Weights of a small model that predicts nearness at each pixel.
Data: trained on rendered scenes of toy objects such as cars, trees, mugs and chairs, 51.2 epochs.
Rows from block 3 of the encoder of a small model that predicts nearness at each pixel, named by matrix and row number. Rows with one number within an expert belong to one neuron, the router's apart. Each number is 500 + 25 x the weight over its row's rms, rounded and kept within 0 to 999. All counts start at 0. Numbers have three digits each.
Before each expert's rows are labels from the 100 images, of 14976, where the router gives the expert most weight on average: "strongest on" is what is common among them. Only what is clearly more common there than usual is listed. The data: rendered scenes of toy objects such as cars, trees, mugs and chairs.
# router: router (encoder.blocks.3.mlp.router.weight, 32x128), inputs 64-127
# gate: expert gate (encoder.blocks.3.mlp.gate, 32x64x128), inputs 64-127
# up: expert up (encoder.blocks.3.mlp.up, 32x64x128), inputs 64-127
# down: expert down (encoder.blocks.3.mlp.down, 32x128x64, transposed), outputs 64-127

# expert 16
strongest on: count: three
router.16:471508511493450499488505461538471494447523511485454456504492473516497506509473544502500532469487556518540521499525494544538506519496494537515489482465495463518465499489501498500518492502494479
gate.0:511514579530512516517516488503515556490519494480484450514511498477522478538441513502503458452495519507482515509533476522504448547463500506502455486483558469511500479526517497533508506471479496
up.0:532557515573469520502477490503497526495504515496500472484521500514482509527482485565506454498493494480492487511489486486468475437478501496507484553469498501465491507549517500458522539495495484
down.0:489475482523456508477533471488494545511427485485467497475544535526500505519497472475505524517521509493523474512491514471471503473552477459500498489465479468475508480478506534492494484505505489
gate.1:478447526524459509487485484527537526493502512488497489500501483534482521475479515505469539507519532532486520509515485540507511472497538488501507476494508487469500527477531480507492508515464485
up.1:473527524493507507476501545470519515470523530523504455448522528499510527504488481508491495493472502529456546504543480495510478499421460514497501537506490472524526538533507529497504488477486514
down.1:506485467496457441463521506556496505521460517472497478503470526461495510500482523516511463544496511486507508500466505521467531441478471471527463507465492502533472464483496447531501514481517482
gate.2:496493514465480487498530479475510544455504503494510491490525515496482486528521508449495488476515490532518520490513515504512461461446502508488496545491512465555526539495497480541492473520514492
up.2:522537499525509479517466547527471479513506505479485512485500499498506495508483486505465519528500462476478427518467502508486542530537464536518515455509491494471508469474513519499527499468465512
down.2:468516458477497519519510483494489494491511474485531443536453479525501536494493513447528501474530519521501515539493511515479488480509526514451534482488466516485498517499460493502522489496519506
gate.3:517516563547467533495488495514495530522498491469510518475542483508515455539455498495502536492485519486475490489524439511503449498448504528466490524498518529492500485520486521529531533471504514
up.3:495524560542458536497494468522492517505494490467500497474529476524540480533452512507507531484486531486481478484525459530518451495452517539478484518475534530486479484530488530513541546477495493
down.3:484464461471518490477551509533514526514459479455482539486527572504540500496497531520504521509499456495486528491530497469493499470501479491541527548516545526507536496488516543531522457501485503
gate.4:496467529551480491500517492459476493508493485475521498519508523491448509507467532489503518497519523510517525527521481469497529459487526475464488457548481498533564468487476487515486474507485484
up.4:510483503539489551531513561479498479489482471512491482495481504498501521482509542518516554490476483526516503489484456516520494484508486484511504470515507523517504512497528491518482495498474517
down.4:483465513526538502478525529525500472502495500508508463528504536500491512548496521485511475523481513524514478523528576469488488541493523502567484518512476511489521514502496500500443522462514556
gate.5:463498556569503510475453515495493461502510526490476480486495537500492528544520474527469493477492439485510508490539529494471493515488462492485465482491485494488503504489532539510492535497469516
up.5:499437464460526486490553515510496495535486497536512525530495492522468514457447488501538506494502511535475524528483467466542507510510484488534507529488482491489497471528507497503493536483515460
down.5:496509512509546456504479508537511517526564482486472521513503495509490507475531532549470491530507538519493469513546485497495504533501507516492524516516453556553470526495551467506539507535505532
gate.6:508502533517499481477542480525486484512513543522465461494520472553512481490462516558476531439479513497496532486476501501508450551486484522516505521498519512474481486534485523509518527507500489
up.6:494492465481495457474498506492518504487492491485509505503484493478484570494525511513501481528495468538521506541515527465499536475550504492502476482481543504479511490505496485441499482545515499
down.6:503486478509526525517509538506519484512501510526491487527512447489529523502495447521504531488542523504506495471524519507508485548487526506486523490467458495510491495580449461506492512525451513

# expert 0
strongest on: count: three; light from behind the camera; white object; purple object
router.0:513477511474550501496486466472479498534456520509579513504513523512449483538459488477473485503512495493496491491469487484469465522460531509498467501530499541482466477500468513518502496519525537
gate.0:560472469498503480498521501505520522470512540510512462490514496468520477494475506456544500504540519455483466499510505522513470501468560523484487499475535491498514515509492483474505509476533489
up.0:456524522510478498496470501503491482519500459489471513516486487537485520494532501528470508501457502569501533504503496463496557489530441495502504501506484492506499481474530497511500486512463494
down.0:502503491514529478482504487539508528512475504499507508510440499515471460483491536531547534505529448457505505516499507532523516515472535500548517492496506525511490469552533484527476461489471505
gate.1:507543499495530500534523479483475525527490501480523489531475571492468489530429530473499483487507529498513484486471500509507522521522525503458513492487517501489466493503487520553531530509478506
up.1:477471469466523437488509465507510500514491514522520473524510473493541501493511482497500499500506507503491488490453480510506482511494536513562478449495530519494471527488483471443500460545546492
down.1:528466542460492518465493489485510465513497512484484512500509539519545519503508519498504473523495474457463511528455530497534492525532477542503487504504486507515479506438498523468534518477496525
gate.2:518498483517516507537472512502512486506589500520504539505496507499477470493458496520494515502511504514480513489542550454504500552461502503546503503484492526479504482497490485460511505502560504
up.2:488461489478483486459541499475531554505496502500497502491481475511500518506539499498482502495528543501513513477482493500520528485499528527549485520496508531489478479488479496476476501506516497
down.2:504479464470513515508465484511472512476470510504477473513472507557512477515468525463512523480556492513512475540509487542513474506458532542491497542463546530514482512490497504495492487478520500
gate.3:529499519512483502535470536477477519478485475483506530490523476498497505522514487482507483498490484530464479533518524493484525523552517479495491505477469524529535436493507471519472437519510460
up.3:494506517495514506523521505481483482513434470508517496504492479522503501522521519512490517489461474532528514491498487488470536513544507500472450462488487503534520475504521511493464464535470473
down.3:538482506505531538520539470530540489472479506527482528481497507532523469484504475526485488505478528491473534485527530479522496514521518472497490512504478449481518481509500520489490505504482477
gate.4:524501484483482536508447551479519446500518458494502534485557481507472547501535484525498486460525491501466499517481501503480479514523523485538509495508515503501523465490539468497488487506536531
up.4:520502499483493543509452525482506446514519446491504524491556479515457540518538496543494511455498478533493518512467495495484479528526514518533483478509522487524527452473532498500488525515532533
down.4:505499509525498524534540482510538512470462539506548523534521500505483503519499509489535463492498490524504478474484504460516514449528491470501486498513499480466481500493517501492517504510449468
gate.5:484483545527511520482492461488489476526496487493496487521544510522509547476482473552500530520513481505518490510503472514499480489510522546484536484505502522478498462497500551526479510480458538
up.5:526505457498499486496480527537521549485495491465485492478471470503474522542484532506490465474521497493525556479479513522484519496487473474530472489474490501504529552493493456490517519522505461
down.5:491494521502538483490483513555536487556537479527495517482548508433501496467533483506484528521477494501510515468519480472491500446476454481521509475512487461506508494481507498508461485492522524
gate.6:515472496529518506537483487457501470510496527504506518498507504481501492444503494526492510514520433496491496478494478481534508491504492490490512457547549497489481506519550500510488523546524518
up.6:500514468528521533525470491515448441519482498530501530490516482481523518477532454505453509508520515508500508470489530470485505512531471541485502466493490485493480487516496541495520514468495539
down.6:471508513526499501469543520481483512462461504468504505497491530540479555489480544544499474515510507474452493506508499541495474531511546470499510497490466534473462517507467496491535496484496544

# expert 13
strongest on: count: three; blue object
router.13:481493546522466503510497518544513533537518531510436509501506471515507522477469506546504484543492507492474495523517501494485504562456479519489514544517452466459485522482454495509489540448522444
gate.0:502537472532500454484506492509489516499500476451501485467512536480482559508493508509492528488512476488461482535495543477487514539508495484473477538521523485508503542478478506545497496494463496
up.0:476494516466476451483521529517536506489500481501468477502514520542508514481506522464502523523456489522545516521485451522536462481506468504486535498552508476524495485536509485513469492516490487
down.0:477480497494525553543482455500467497495538509505494508477532536534518490500514472484509508506472477493556513492497511453485523508536480489550479486514517489461496503515437537492495523490502518
gate.1:467528485498497519465537492517562525542512491469489493482477488538512477510507497483502510508484476471492477488496521458520522543514495456509469510523542533463498477492485484497517518488522531
up.1:502508484516497474482472484464515524520518516484504479489453512502523467558512513455514477505511496466465483492555511468476548533500485466466478516513542521472495492467517509486541495501503535
down.1:525529465528503466446541517476500488543481531485519524516487465533476540489520504542473527499527533479485530473454521499510491451519517479505466518507485503509510480530493470509495458486512499
gate.2:510503505578526471453506505473504489510488537534507456484532478501478531475502496497510506495532528495492524458501514515542527465469494463499465465506517507479513532470504439431508520494491470
up.2:523534504491523504497498483471477530470485479480514516492528490505524481471504480463539495474506513490485452449448499498508505517522478509513483498459520476469469549469512517478442526490485482
down.2:477510520480510462492489466506503485479547514499475488475488493482491522521443491506496506486491478500473509488487480508505541484523477508485488500486497494511501468471484549521500471502531545
gate.3:519524485505484481462502512491521495483530482487476483499477530506504544499486512531537489491507504497489483542510541472489486538527473517491507562495494495477480524468466493530500521509496496
up.3:467493510439480450474510535511520501486516503498465468510493527521488504491493507471515512522472479531552518526479470527518453486521496529512539501539497506514477488518501487527474491542490493
down.3:492501500477516557545489453517513496516555493473542505486519531509495470510508465472530525494452512501532498476521513476472516505497483492532492492505518485424538496513469552491506515522493501
gate.4:491518527509463532501553557506526488496493521483483486494451472517512464509499486528528473480559539469467538527471513498505460498509523465527492461514483512536492506499477448496430495472476522
up.4:496540531455470511502545505512514508479480484456504499496527482534505511487490486489521511488533501450492509485438553488535468483524506433488498486515515487536496467481500463503467528474490482
down.4:496473488502508502530500507498468517482488531573477505508497481515471495501517485432498499473511453524480512479512534458529524521507516500458497516501529507498480495451518521475499460540489480
gate.5:504468528476462503564450519512514519475496486473504513512499509526510457500492542506494528549509479513521512468506463464489466530490472516490516523513468437517514507498502519474521519501526491
up.5:545507490507498498516448502547470494491488492484507505478554484525514525533507461519472501526496500512501516501505524482505468496497481509483482504545495516458477494527473523503504490530542525
down.5:496472496541476523484502509486520506480493510547470510519512506499474458498533487456493493520483533484532490512460507472486520524469523480463466501477488499502524519520511542489496561537482519
gate.6:464486538511483506488486520511524492520489504501488445544528448509506485497517492492472519467474513482524487500464476512516440517513544496495516501482510510508518538465456507576496515539508510
up.6:464502515489461500505541482488544485489519481483517470511464545510479515513478537521553478540468494535524480489542512516510516487492499500442503505495511491480526529483477493516493507506501490
down.6:461444475510537520503493461506479465489481504467493484502530484532497529472493443484471537489493488530545482462525501466498498522542519518491474506484508473471513511532475563506498531485503510

# expert 4
strongest on: count: one
router.4:498537503548513527489432560485486504507478520482484484456496517504509501512534482507495475527493458495500462479515516542489534443527473459495510464497496490515529464501512516498480469482481525
gate.0:458485522559519522486537465507505505488500492498546482518489496520494477507490517478482508471456538482500534480454498538505486480494474555512487488486510483502483493458479502539502513522527459
up.0:461485522555503509485568503488513513503504484491520487502472488521554481497537511476505517458484521474512514526456514523505486467510467524513496457483504478494505487469510476554492509523506457
down.0:555520506517470543487486527481520524473453510521521538469531543505509497550493488478520490526501495468471529479480514533462504499525522500505476512510514488506484500488502493455484478507489490
gate.1:527462484526457523515502524443473495488503462531470473504490455531525488529488496534505523503499527452502521461514533443461494504472472478549533466486511493515496507503507534497486542504474478
up.1:528510474550476518553488531464529525478508491525465492529464506488518498526515476479516527551501501511499484532553505502501533451501476456513481487502506517474510477508543457547509525504468552
down.1:483488518474492511469485505498507518490518489568473473532459484478528480479523494486547476503469478474502515434472518501491514522473485477484487472455476512480455499498501516510506467496478493
gate.2:561480519536474473476521501474492486462494514514494490511498515497472495503522513473481523530469485516476475519491495461554513499499523506515508511513524519489453470514467510520498507498506465
up.2:541530527547491478448523500455483485482493486484521481504505489502466488494514503475478490515478508509454480513461495505528512500451507474525512526515510508468446473516460501505526518513513464
down.2:500450504525482541522526488523535496494491473526522489521471528487504494546489535455507522523531505518536493536476496517514558489512445516485485491484488477503514514473497481505576529523508459
gate.3:523504503493516553468481501471495471478512556483526470484506507495535525496545502482500534542486504501507451498472504509484531476530533463519519486525480526474483507517481500496500510512495461
up.3:487498501516487452537529502531508533548492447517477514516481488510468509496457507506496465464526493487509546503523513503508481526475470531479486524480527456525509493495516507522487498481506553
down.3:526514487483492485526490501522491498454483516460485496477510504491477450456458493495477484468490499476486532520523523500527498501496529484506515517490504491518487513427480530488506526471507477
gate.4:471512525484482501529478497521499521493438513508500457484510531487465519514496488479487503524522536488497531461518475499475530500481481514502463526462497447539490484514492525514521496480480472
up.4:461499480531512508483501499486500480550471539485509491524536513504487502524520521534490497533537464517466529509474518471501486496521493475483471516484518526526502476475521475510507508551497482
down.4:494486494522484512498479520513525495469493508531495510472510489479495556488549546457488511531491476519480499470530508465502570508520482457542478489525509495553477513470563509494504502505519523
gate.5:511513558492483490483527490512505474457481543528494492515453485489486491483461470502454523530471505512493499481489513471534535499475540528527479486521504441499498471520522550526524522473489488
up.5:497453545507465528559522507536490511461461512470493477468505472507500510477501500530459510474522508480521516460491534499502488501508509491486519524506460501512524464521544528491490474507450536
down.5:544511497524556509533514494477529508507517499547491515471530551535505493490472473508511519500480524507545511506553524494488511522472468499531466501466540478473533480522479510488506500468485500
gate.6:536478497525478534506481499454497494483492493478493528510588500531523480501480495498488475498526492464508510541511493528484478502472544463494511540484490502507528492502460502506438504461493511
up.6:470508494479521482500536491530510484551497507533481462481437495483491524507516487495508529496480525507525511453479499484545496503530457537503488445524514475505474480493539492509551505518502493
down.6:526478452501480485511497473462513487484502512540469482503504508448477546475504489481511539492474526512496524518481486516525547499570495475485496517493471475521497509482498509513515530496523483